{
  "model": "contrastive audio-text model",
  "dataset": "chords played on synthesised instruments",
  "spec_augment": false,
  "win_length": 400,
  "embed_dim": 128,
  "encoder_activation": "relu",
  "encoder_num_experts": 32,
  "text_encoder_mlp_ratio": 2,
  "text_encoder_fused_qkv": false,
  "text_encoder_bias": "qkv",
  "beta1": 0.9,
  "batch_size": 128,
  "weight_decay": 0.0
}
Rows from block 5 of the audio encoder of a small contrastive audio-text model, named by matrix and row number. Rows with one number within an expert belong to one neuron, the router's apart. Each number is 128 + 32 x the weight over its row's rms, rounded and kept within 0 to 255. All counts start at 0. Numbers have three digits each.
Before each expert's rows are labels from the 100 clips, of 14976, where the router gives the expert most weight on average: "band" is the frequency band that holds the peak. Only what is clearly more common there than usual is listed. The data: chords played on synthesised instruments.
# router: slot weights (encoder.blocks.5.mlp.router.weight, 32x96), inputs 48-95
# up: expert up (encoder.blocks.5.mlp.up, 32x48x96), inputs 48-95
# down: expert down (encoder.blocks.5.mlp.down, 32x96x48, transposed), outputs 48-95

# expert 13
band: 250 to 500 Hz
router.13:085159139119140072150158079125100160168094096116073120066082123175107114097131151088133117132173166117124086164174119143128131096188141133190093
up.14:187133099126123136105130129107165200154134042150144113086115103062186110128180199133153103100121056119095122124125149113146117110147096128133198
down.14:173107128127136060117124143105110115137096099063126106138140120168126118138096132133198131125139094100130153168127147142168119124162126130160082
up.15:130160133153129127076129129187065125107055144138078129142104175133086128108134130127114120160146131127124129109129024129099146111127151047152125
down.15:092134134113127086195133136124125141146151151121170237111124123062149141109223097047134125143205125100130115106137107136114124184130127136103125
up.16:133104144138146134069116149156083132098130124143129127161105142166041157132109126125106127137072126125128042125124042146124141131123129127154113
down.16:043129157128137129138130195078117128163111122110123133130127207074082132122176107093140145141139163123169128081091125136122118140164125132131122
up.17:144130104127119134129130122051146237141132106139149105030141109123170118140122155150157126090126058097102115125106159106098159116138117125140205
down.17:185094128168129115104135150144141065107134112058130053125165085213130100146045175128183134119128093117062125140130139199149127120144122125128118
up.18:156128124197162133170104047032149146120125122127128125104157091134124037139106131144128125086127101077118177120123162143120106246140158122134173
down.18:151046122119146130043128077143197115129141118133167113104101138131126111132034170131056048127112102128091131129107141151128127087124170116126130
up.19:150095125127148127083124174196087116129128079154123161131111180147108144127122164130120127136146158152131063144132019175106132110124133164162120
down.19:038147132129123097162134205123078106125123149120125140128127152111128148122155049094135173192135070096136157117131125135074121145128130139123125

# expert 30
band: 0 to 250 Hz
router.30:173069106143146141119136149157125161131154110142173149136133122154145103180070073177105164146076107135137089095100172170191118216086093103149173
up.0:188134132122110130128164230128118060158222128177172099139139139125121121128128107119149108101127126160212105123116132121140000130073127098083132
down.0:094165151178142178133125131117095166131097099093071090129126128127127128108075128130131108121160048073139112126166126122129060136131170137162098
up.1:129130127131162147132132154071140133160128175121106129147127122149116127109121130129187114131129129139128111092128133124052129130123128125128169
down.1:161140112105129135163133127136147129078127132166172125168145138129127133170135129128128117163117126123122149163127037127124130128108152148179167
up.2:128123127087131126126189181111128143203115155101112146061138147122187140130129126121088183071086129128099143133127132134129058107105118120091160
down.2:120129131131157128127117132087119118120121123119096046120171128131147086119131159098147077147128077126119206128127115129102132126127146134125174
up.3:183129116112165100069119078169197104139126087140127110130147129128092123140130127133118114116132124178123128107111129130137129139136130158192128
down.3:103140131135126106108116111124144139127131125125100180069139094111163187134133133105130118135123236131106017166133137142188127121137105143127122
up.4:117137128136127126137112093146130175107131124180135213130104042123110120127091127177133142174156128132139136163083131128129151140135128123138159
down.4:128127138116130072105137127127127125129146123128182210127126077125128127110137128122158174115129135141208131125124128128202142132150047128104108
up.5:108134123113152129192134032103122133136132129132112072121126127181102141134128129128079146134137061089122167114123126053132129129125101148122069
down.5:170122102100113127128128116152147058091103139151133135125170142144138147198123115113117143191127067095048151138133141140091174121120164119126142

# expert 19
band: 500 to 1000 Hz
router.19:137101111108159188064103123072127137094077136139196116128130151137152183146136140167097127159131114118106080150111096109141136142132055124091167
up.0:144038103255123112077126144116144130081081141039144054141141134128156098137124138142138141103136151117118105140123128129115152154126102127119129
down.0:126176088053162129083101115118138138090167126142141118129129120148118102124156144159113103101130191163156130117069129120127125132124140128122118
up.1:124188133084153128109113200123116094113153122200117094137124193130072127102178148090090097181130119154156129124130053177169098069128157110073095
down.1:129133106162050142161125139138119152199089125110143082153069134125138118137127103133107138126162107123133046145156123132118062120120130156218066
up.2:153140130122146138100101152138123103118136137188120062158128161096151128113144189120122119203111124146148122148154075151200106086100132121071126
down.2:123152119148121130117042127129126248137149124129131064131116100080140128127136119146095180127147122139143058126150222127129094124090130132163045
up.3:078140181124172102061158123119190183120114094154068129104116149129120093099150154129111165129145122132111148150127115134127111121133123099000143
down.3:130077127130062131116130127167185123151137158144187025127117141115145097145124124128104144130071127121125128131030132138111126151098130079125095
up.4:131179178067162129119129218111124116179128126163118125113124169138054080094189155122113114158171080144120137133124113142147093088133210103050111
down.4:128162119131046135133144142179188132148141126130153081128107122099142121151119125180088191114133126120128106146164150140114115125111135152191064
up.5:138103102077123120077128133122135120165090147130163118090157143163146142173089138153115118102134125157043101162126171083138111166229125134131119
down.5:121170110134246167114128144111131125138152125120080154181128131163091114096069158142180127106143126095184156127126151108135119107130161081131197

# expert 27
band: 2000 to 4000 Hz
router.27:075108150084159162128139072075174163098108170071119154127167138134099173150076091127111158170110164095191162138114112125100148151115111095112134
up.0:108115105114126158119141130127136224127128111103168203127130148131131151125127119215170158129112158131197137144125094097128130125104083138128102
down.0:136127129122119148131134117193153124124141122139135000148145130135025120138151112132132089117103133125092139112129202110113161123131141038121134
up.1:129128140255083115156149124126129112112132171120120126136207111123094096128131133177137100128128129123126137134160202122128139157161221117126137
down.1:106121123027165128114109126148124122131129204122162105140126183153062130129110107121129144103119125116127158133132161121124133100133142155136142
up.2:128128166039157113255139127133119110145106140146112175115147120159146118128111118128142139134127131124102153171095129137137053101145125158125113
down.2:118136181117134132170133130128122122111124139132124000127131116130139161124128126140085128119133116194227134130150135131120128151091120135172099
up.3:156120092049127128127134135127106138109160131130152000148111130091200134179124128147137132131130126120125107082095129139154076161119191216125137
down.3:139132138131128144110127086134068162128135127148080135124110131165139178129129144104122098149154147131231089142192156070154139082090187061131136
up.4:162135132181074120146128048131133130068127220071126127190127092130067115160131066175126128177162110108141072129139143156128174128127184125148111
down.4:129128128090206125125130079098143128065135124163127175081160209085111128127132189127129049131090135089122166137092117111129164123128135163030203
up.5:216120123119154130125071205162118127131166125130166119183124125128124111126139141132145115112112086116121053127152126135142126125089123145128129
down.5:090126130096128127168130127128096079129118136125018000096132131126127134126146142128128128126127130146128147049132149128128128133057127130127124

# expert 17
band: 500 to 1000 Hz; 250 to 500 Hz
router.17:180107088106139154142101094157132150108103116144177161128138190125124200145119108119146155114139163155107133070181104169095109151070092107136158
up.14:136148127207089125126140070149115110123118159129135127126154130122101163143142112088128171172122137116127000136108156121158214070128134122163130
down.14:128175093131154108131073079162117136127188101115121193122116127163135129131127139098164117128129143153124126127130176133111206126135127139075140
up.15:124123121126123121114126120159137072116127127106127121165178096095074130088134146219117139171204136124225123124096064095126136162145142128060072
down.15:146187171128064169115065119129133160132141126127169132135124158121123102125141120158128164046208129146149122120077130093134132142127101105171085
up.16:132119114111149153128096157185110141169130137204143117134148130125146148119137132163122061136021122131122137154029059191140122124112082149087138
down.16:118108125145136118158133165068062134121128128062095137132091114129132178121144127130120138135130115064130078179135075131173073128127105153154128
up.17:150144131227130131157085086140170126103188109143089122102135184166128162126108133098125201249158067095156114124129097108111146111118134069167123
down.17:126134128132128115108152145184198096128124122116117148126131129125130126125085144150136119125125124135056201121147151134137195120143190089080206
up.18:084130127128111035128134158167106177133121140120124134110104068072165139113207118127169155075155125122137141136133176128228072132090179117062101
down.18:168115151116114123128087128096124119126146131171131036127134133126138128060159127144143092138116178107126159110059079131150156163131123112093154
up.19:135079128125151184139127136115113138117136006151160138122113153114160128147071136108137060117085107091131149147103130158128098081128126129144211
down.19:001126128127125190227121179142123165130136128087143126154122129145103126128137067138108142122144114104145161121135105116128126128120132189122116

# expert 6
band: 500 to 1000 Hz
router.6:124102118100136132205115109172104140112149173158184136158087172201109113129151115161145179123082188103117110162105144171124105116170150108114117
up.14:132142089169124191129044131133183170123115121133099093124072142127130148046130187124118162128148121112106135124126136162025180133174080109150207
down.14:114125170080116132086182106141193124117153182149221112119110132134126125130139128121130136155104118183086197127074102145125212127127128094057152
up.15:105120120130080139142122147124127128123117154044124175188140128129129100115083129122149128149111209125255128123152129132118105091128197123144076
down.15:130114125124124115243085165142137127123129129137196111128129126149104126153123126109132185206115214115110125136107105158130077122138130142131123
up.16:146127128119121088150130013127133109114099184132141126138108140142128084135128114133143142130123123129078130166129197125120128122245128125150086
down.16:129142102042106110106184080127121052092124130126120107124196133110137124127124217168180109121090128137115128182126130124152127136134129067131121
up.17:141116135127131116146118079132156134121139128144199134079138120128116156128108112255128163128117127128085136140120167128132144142134087143128122
down.17:124172126145122135015182156121127127146127126128107129128094126101129170123118128206115053119127092130134129162128159125205133127178080108170124
up.18:008102179133098113100208114137113126139095131128106130109129102131108186131124127093098166132152152142122122129109166107161127139132126129132146
down.18:134140155175129125136000129102169184161148125127195163135114110128127124134185125078155125123128128120158119118129086133141111129085120134128128
up.19:135131057174125131135074089126186182103134126125129105094080133096123145128101138212155137066138130079063126138130148158059128108170087141162128
down.19:128181113105132146077148133141147119107075148165123060118148143080127110059129157162139016127165122174134152136101140130122119129125127131112120

# expert 10
band: 0 to 250 Hz
router.10:138143225186089092167094083101134144074116131129087162131124154111089102137071045131122099142140109109108129172090162127108121090164176112142156
up.0:173125127142128170066095113165127128094187047128169129129149150135139127136131168105082124147128085052142104126104063141120126026123123116136139
down.0:137209122087125130143125104118126137084135081112129125132159139126145188221158127185148121213172143148098128166142157127129138156132086166126134
up.1:128127129138134128136126147170127117048100071109117181131074132136089116130153130134131143128153113111114062112124127082086143053128133089126133
down.1:175127150124126126136130108097138162094127118127127242131142129129129188127106130143130104128109127128126072129118026128161127128137117141115155
up.2:090135137130147145083131085106132155098178127121115129075098117141056126109142125128112171130118102104097129000090139119126152119119143102116137
down.2:128128122159094112124169149175131047032124127130082122113164088123137133129065147145133139110134110129094128243217130179126191095157077139123127
up.3:131161142148002129138133104116125146081122128058005186129134163162118083125129111113126081134127106114112151156142132166131059123129144112195151
down.3:146036149165166134125093132130150093157137143132157121139128132131067144129124115131138128127017132111069132113049132102151136150128128094111140
up.4:163069129161130154131178131148130123121140042113098128126055073161120128137132130125100129081141111126126089089094123118114125125141141007087116
down.4:130130138128162132170121113086114157121129062110158202153129173197144146148139125128181109129136127097117057143130123084155128107159075152145124
up.5:131161135114171064180131118071127143118152146179089130131128164129175117115141127126139097118151069143132160120136132127129100150073128128000142
down.5:090120158150119129130070211188165126175112128055133069130028099132120126113122113119139188118196079131152128128139140128106099105130121121181059

# expert 29
band: 2000 to 4000 Hz
router.29:138067168118120073175157105085083125150087115070146162086132149114121121195094114155162082119136175112113174170092139113160131164131107132108120
up.14:131128160096155135129128163093128141140128109141148128120118094134101120150129127132096139117040132135140126115128128139117119125081131186134113
down.14:123097116094131130155078134113127128181080094124129153169122221150139138171184116089139128127097160152099097135145127116122125110150056142143136
up.15:153160126227083127185127131131131112148113127128115125111177113130148115127129119116123122109203129136083134157124213132127102127137156134129133
down.15:159208143160252098051126120107125078130142189134110088094123111085093131127082128129129089128178104129138121118082134124140127185122153131050123
up.16:150134132160126126113138099122112062128153133123047055152129133138138115113208185139117129130135130088140128124146122127143150150129104076114126
down.16:184154150128104091085179096136136067038130149135138106110154102124146127128114158161127126124132125151115125150149092183147164121124124128145127
up.17:151130140120084128188129126135115117121126150136136136128132101172099138156182103121032129056140135151163125129095129131149058123058126071095100
down.17:122127146143127129140121163100160086129098149120091048121207135132115122128078132136211132133113120126112148121095074179128124204169130132125129
up.18:180184135162117124215128102129116116114124101121111131217134153129198108136134083120130125050141129128161124168141135117139021108132164047129123
down.18:127166199139123100119154125124135131129141115128068115174144157015103132080087133130185125106154094140130120096071146166131121136118127134126122
up.19:162208123129136063182120128163139125111126169121133128130132122134206107153199119129139091080189124119079078136150130097159155128165142066146097
down.19:090157139126152144100183136119129130149128159170089126073129192090111086046132129125129072097151123139161133073121210126132146145127130138119128

# expert 4
band: 250 to 500 Hz
router.4:134162170175157074137114090145166096110168134161110123137166140056090109170128079124094163101122072080166095111137147104160160090095186153173074
up.0:118128128149109169102083046125117131147127124136129129126146126107128211129095128060123129094199127127130128107133148077013124120130151106126126
down.0:097130182132155136125082139074041175160137132093129085128068130116136181063105058105118135119159180100155120148124128112128094107070128111193117
up.1:137128089130134223129070127079131131128139111123124120134128134136122126122107059183120122102129123128137137101131105146022130123083120129144128
down.1:128159078116054113143139113156180128103108124124099218114136091139140128128134130133133132097128113129127129196138121182143132134202096186124131
up.2:125126128142105164091111063125097129139128109125129148129143121109129220129085129109127127105163132129127127115144151068022089126137135129125044
down.2:127107139134171128122084128087038122210126122089128032127110125074131198119140127117127142116158142034179114132123114128127088117127148122176130
up.3:131130082131149069124119095146151124121130127146129141121150130156128111133146119133105132118114116149141128124105130171138129123107126134154120
down.3:126169081128128135141116128137123139128101127124127000127129127164119128128154128078208147129127128126115077126128153179122126130128165130129124
up.4:127126127121128128105177112130113070113164132122127087177102117129060096128170143157126128115138128124131120128169071065127139112146145115041128
down.4:128127089121069128125129131128167127047129128134132251105161129128128067127124150191151125127128124158101165129128122128128200126183128128127128
up.5:125164129214202127133044047117153127126142119114099130128159169119137133143112069115109130132111121079223134070127169136099160116121129104160127
down.5:116127194127197127113129149048079130127137128133128124124104146078131220073114110090107105127129131130154128122128141113175130146113102125119132

# expert 26
band: 500 to 1000 Hz; 1000 to 2000 Hz
router.26:079152103176101162162115115149085190138129148088102171092124152141180099097146134130152054174180101102089161126086157104114111131103123075072175
up.0:135133121124125152084070128127159127130157128150144099199120139105128131128121155046146215141132104151119108137125076193126136128169057157132145
down.0:118128160120078120207163131131146087098107155127045105128135120124128131129136076124130178135091129143127140123150120142068135133121149120044131
up.1:094122154129087150138138164129108140169115155130173147123148167106138131111126106131109114132124143128129129130080155244209066136125072123077140
down.1:142120085227091129153156127127168109142132072132086131131128104215126115139128131124128153131079128086134093133138138157090053137108254146146059
up.2:150091100136106128127157105124097126160104130109071087131134108128152237138083139124139100127127108129147129131116107191120121111143074071197128
down.2:110134195146131198121121125112111210132138134122176113137079122153116040116079091122122133054204075086201127115136146025128151123113128115227091
up.3:155131117130133146127116149109114128140129108131114126116104144134124148127131152080137128129128132151121152065130120103112135204055126104086135
down.3:096107106144170124119128124128064131129132119136128184126127166067132193128125151131111100121095210091137128128128161121177155112130102081103179
up.4:105126117132135143032089144129130129098156078099130128122061156096139117148096129065139126102127145145061145109177149129134083130083127129105126
down.4:155109120160117090128129128099119127128095120124136141067143125073165172128137166129146130141084212085088067132122108146140120127209051113128164
up.5:185136129150098082129125106162126079117129133125061126255151114089127136097129098169126125081128140102171127109112112111125136114137165056139106
down.5:079118101143122139152124158130189147172137173140148097233124144108109121145126057156095177104129077110161145122107132122094049198084188094169066

# expert 22
band: 0 to 250 Hz
router.22:102108176141114132092173081176164143094146122082075134150151180177081153155120120093094122104120131168144063101151110119113137076155176148164072
up.0:135076080129118127090159142151131125129118122139128120189130126137185124185091082098108200138061128162141131144123128149139128128075109184130132
down.0:189255128242123136138126110128131144096134124115131006152119126130196063139124131158118138138137126125156133122124098120128122128128122129129133
up.1:127147124053127132120174158116130063169084141132131126120126128128141133126138153118128160103066096153124136133130126156121100115125061186138144
down.1:237133149183128138152128119166115149128141128130122092152128082126187128112111119178125123129124098127125130119127129107156138152075138128128140
up.2:089126128155092148128168102170130137120159110113129137128132167133110160110137138089102172124128130127205098086130039088128131121123165135124115
down.2:105114090124129117172111171135187112126128204131132150107133155145118129159143123119129139157064152135107222132084129160087118107130179075125152
up.3:128165115088123124128140087127121157127133090146129117102102124143134128129133150123127031127119141152083128194133134179125112129196129137157141
down.3:093020160077137076143132124123136139130127079181127127100141116055135145127184127071128117142098135130136121067120150126146131183128077153099120
up.4:127122142129197100141115220124129087113109223127062123156110128129124076129159126112130219135131138137127093117124114168203191134160129109129129
down.4:176176129139078130118168090128147120058122125129130143137128115127134130128128150165129127114128059159127128165138121127223141131163048142127130
up.5:118124128118127103177128205128134076129133202085119127150181158128112014128127079122127186179133122129147118133116123173212136135124128124112118
down.5:128193129137034133128160101161154128079129137147130155124138120174138094131127132169128098128111073184127128190130128130137180141140101152128130

# expert 18
band: 1000 to 2000 Hz
router.18:120187144151098100100108070154102200136112099082091136044103163091109173152149135148146079116171120131121110173086125161120149080167173099159116
up.0:126110140118157109190145131048130128213159127129128142119118032129101122122102122159194147126128151101128196133128128081139156229131119178053079
down.0:136131109125121128094138103228178128120127195129140027112117181128130108151146118156121128132169127177121110139071113191125148095128132133161127
up.1:115102122107197143036141109112191128189132132119095140106120158149128148121083139156249148120111121128193183116123131127110162173126066161094131
down.1:102154125123093126146130129169161072053126161142130049134135183129127094135133128130127200131126133141128181130125110144123123135133135174125143
up.2:128150117130164160139105088067183144122125139110112130096099167108117126068110073153115157140082205093135199158091120224125134145128110153142157
down.2:115118099116094111128171129163133106125144147154134123128127164119125226162171132139134126171069170130076128152080110136125124124157125188082179
up.3:126141180073139119196037140082118132121127141172158124079097185147130124129109108129104141180127127146125128134154188122127122130172125167152131
down.3:098127130123141063041126124131128051128130130136128121128126139127120151143160124082137086142121118132096198121122113171106128134129142156107091
up.4:119120129152135094139118129064207130138136105129115131133112155166095120117126123118109129115129123117131081008101133128106119137121154110084125
down.4:122128139157186116137126151125011128184139117101131176128126106084143178109081128124119133128146125076139032128179122127145088127057127128161125
up.5:084129126122141138148111157018127162137171101138143123120122172099130138114098185158187130177119096069129166076104115164098132124164108129136157
down.5:137130126112115148088157113195137129013136126102149036071126118140152108158117168129179149128146126123070127167117135178070135090150093131129118

# expert 8
band: 500 to 1000 Hz
router.8:086064123134097193091144115084115157128150141073160170111094166139101143084134132059092118158111139155060163126146160124121120148144060088068178
up.0:129128097116188164128106123109101134148142128127114117111116138122160202079130152028150122106162153123127149139128159146090194128132122126127145
down.0:127122124173125076100104086155159178135152143150150117123094140141124133187133135118157143106107146134121105137103125192156149116153113138129158
up.1:146144096132088127104116128112130120093128125127130021214125131133146125145125123179131126095127077125203108105144127106126129116129138129252129
down.1:135129130068129128127134118099126134127078128126131139128129154120127125161141128134129255128098129128129146056126016100101147114112115102138129
up.2:103122127135127134114147106158123137140144191071123140116133127094134142143092124112150121148162134102119156137083134129112129160125122090111150
down.2:142130128117137124176138140097162127095162130120147033099134127113119083117131127165126096209128132130120133083053069151176113151106141127093135
up.3:076099127109135124145156132087131154141074115062060130127127153164120123073131141142102118139116172121125129116241142102137086139145119201120117
down.3:167114104081110182126142113178220123194098128129189187130138156118133130201171112123108142128122155157132127136140121126095186119120091129129121
up.4:128097120109169101154165084125134128116250118132134127128128161208122170128128162132115105143119085142130128120091127036120073127110134123078168
down.4:115178138127125132122129045159131118108126134123128142113130109149166118131135136125128128123131087250104102215140121164124113123147106182181052
up.5:126126150128206153071109128051185154151131089100047129128076166151084154110121126116112180141122153135118138078194149131075111123136214149119146
down.5:126108165118035140111130136247152157141120193129138170154081143129122141170120076128109141074133121153138125159131148120113126115121111091164101

# expert 5
band: 500 to 1000 Hz
router.5:161123126141042107196123087169076140095102187096161152142136146142127112161084049184119076170147139072093116128080164113118083115107151126158135
up.0:114138134175128174112050133122137163112128088126084132149103132175095118120123131124109106130130126127130130113142122128058175094135128126116188
down.0:149120145103125089166173110051134121052129115127175158119183121076138133130137167208127159167057126119091149131124076135128172128128111128115146
up.1:203077120047147117124141122128152080125067121110126144131126149127195125129131080122148052117076166115135159128128130129133147137142064215132132
down.1:124080110053140115153159134188157080137129140170121123135128143126095133132063121224153134137126105135123152124145192132114161139209150128098129
up.2:129133113121133130126135131055129111185126128109118052058063114156132139145123196152129126131116120157125115128091128127145118173176121130153102
down.2:132063153070101114133220128162161101129128103127128121131128163123128138133070120130129130105132113166023128114083196148156148126146112153139116
up.3:120127123125134215129092149128129133127078123140156128121125200123159134126082117149145120205094184122118179132120116147086128135128065142129147
down.3:168150071168131074138213130143125048114114114124128127107212110128142128135047215161128130129125127130103124166129130225125097102172127132099127
up.4:127128127105129110142156130141150135117179101073108130202189128079123113046149122163108128158142131114173150137118124136218087127084164122128099
down.4:126128104147163128128053155123119134145129151135087130173100130123120134128125161130114112100129148129125087126134184128131029137089131125142132
up.5:105126200068143136123202123095125124157133131164139070066120138166094128129159127138112150130147171068139146129114126114127127134104128138111108
down.5:113128131059095072141132103201151078118100132168102127128168128113120080137125125135121131137089088148066142126132132126129151128126075157125182

# expert 2
band: 0 to 250 Hz
router.2:175099077123109156112113127157084151109107136157174109120033135111137075163100113125125150119123143107065125163135141200112133126159111136137115
up.0:150131213112128178151115145131122128103078136128116154132104126141141129070111091057099136168101131131128184128162128129075113111126136124167167
down.0:128076181128110129191121143134165130116130059117165083157100137152126157154135100121144127128108162135129112124072067075133139161183107115120123
up.1:135111130148044151161126140136120134122100085056122167191146161095128151129163076131083127127118206086166172138142125129115115151103113107137095
down.1:137120146125089121087085120129124115127157120137127122130138135081133198124134129057222125146103142195125126128118136097127195136231056128118143
up.2:187125101165102117116116107130164131126130120119127109125130027068130124127123126127121129135174127117128120106120128073115226123138139127174147
down.2:042098146107115137180120137157167129149149134120128157182092126158129112172130104065110169130139121135131157101168133122109150131112128129138120
up.3:142148085128129186123127132193100162129128185136132122123129112124130092143129183093149126117150131141125063108131093107088238118127132153144128
down.3:048129120130129132133173195148124039098127138128149198129158103142129131102139094121108160110167072157132127101144132149150128174136132132110105
up.4:103104167071094131095158094146133126082104066070138122118109199126062127138144133120137163123135183140110146177154156135144134110192103148138124
down.4:255112111103144119129134079106145129101143076162128142128158128127128126130149129156154108199141198118129126126096080106133126120128173079126156
up.5:129126136125125099092212127196158133131152132081128148130229119134129125082140139126131128122145133156151205236133116002140124072090132158156119
down.5:130076182127128132165112128129065124098174174144127105127092128142126128131139078113078134179118220128130138073126037106127126128108129122069156

# expert 9
band: 250 to 500 Hz
router.9:123150104194071120112139122148129096080127126057090098147123136096151127163134079135151130105128106115097122162158155122135191107152125156179141
up.0:146122071126151128128143069128127103098139136127119117132130141132115130147123131151147196175155128082133117107115116121116155148114122168153127
down.0:119141105167118163138110174141145131127096138178129238252128187145122126139183111133162121099122123140129130076118117127133086149132136154152112
up.1:130128113126118120126122164132128123098124069113098124134046146097137114159153106112127088130101125113066083128130139182151143119132134125129130
down.1:198129106167142134126128115116126133125124120128129049103144093167122125121111129155131130134057135103180185129119128162105123115169207128129130
up.2:132117130133153109142102124109128121161160162128144128082161042101137121114146162128186127122185102097108147128125161001137128166153155115128100
down.2:161164229035139129140129106121134128088128127137127151128138195076178131158121130126148108103168137151139129133134098113123134125134075154130130
up.3:137128140127139115131193067120188128110112151128104125128127130151175161130169126051128158130156092097000111127126127106128127127123147165128134
down.3:129173171129135139109114125124145130145096136132132197130108121137135130136191133121154125127147131161170126172135127085117118126127044143158083
up.4:164150176160128122127038113133149141123126101128102136088122128093083129154050119129128139130129131081128128104106130134113122120125143069109132
down.4:136073129123129105114142130109136117128119138158124127115142129071128196119128127153076111132055158129102173113104123134198177113127114073070192
up.5:135073120130115118121134187212134118121131086116132127148127161122132088142131073123082093130130096123126128157161136133139135109129130112131127
down.5:198129064158112136122135112148127128106129119128128041117130084185127094167049187168130131139111085082149128150127127202110129104127157061125160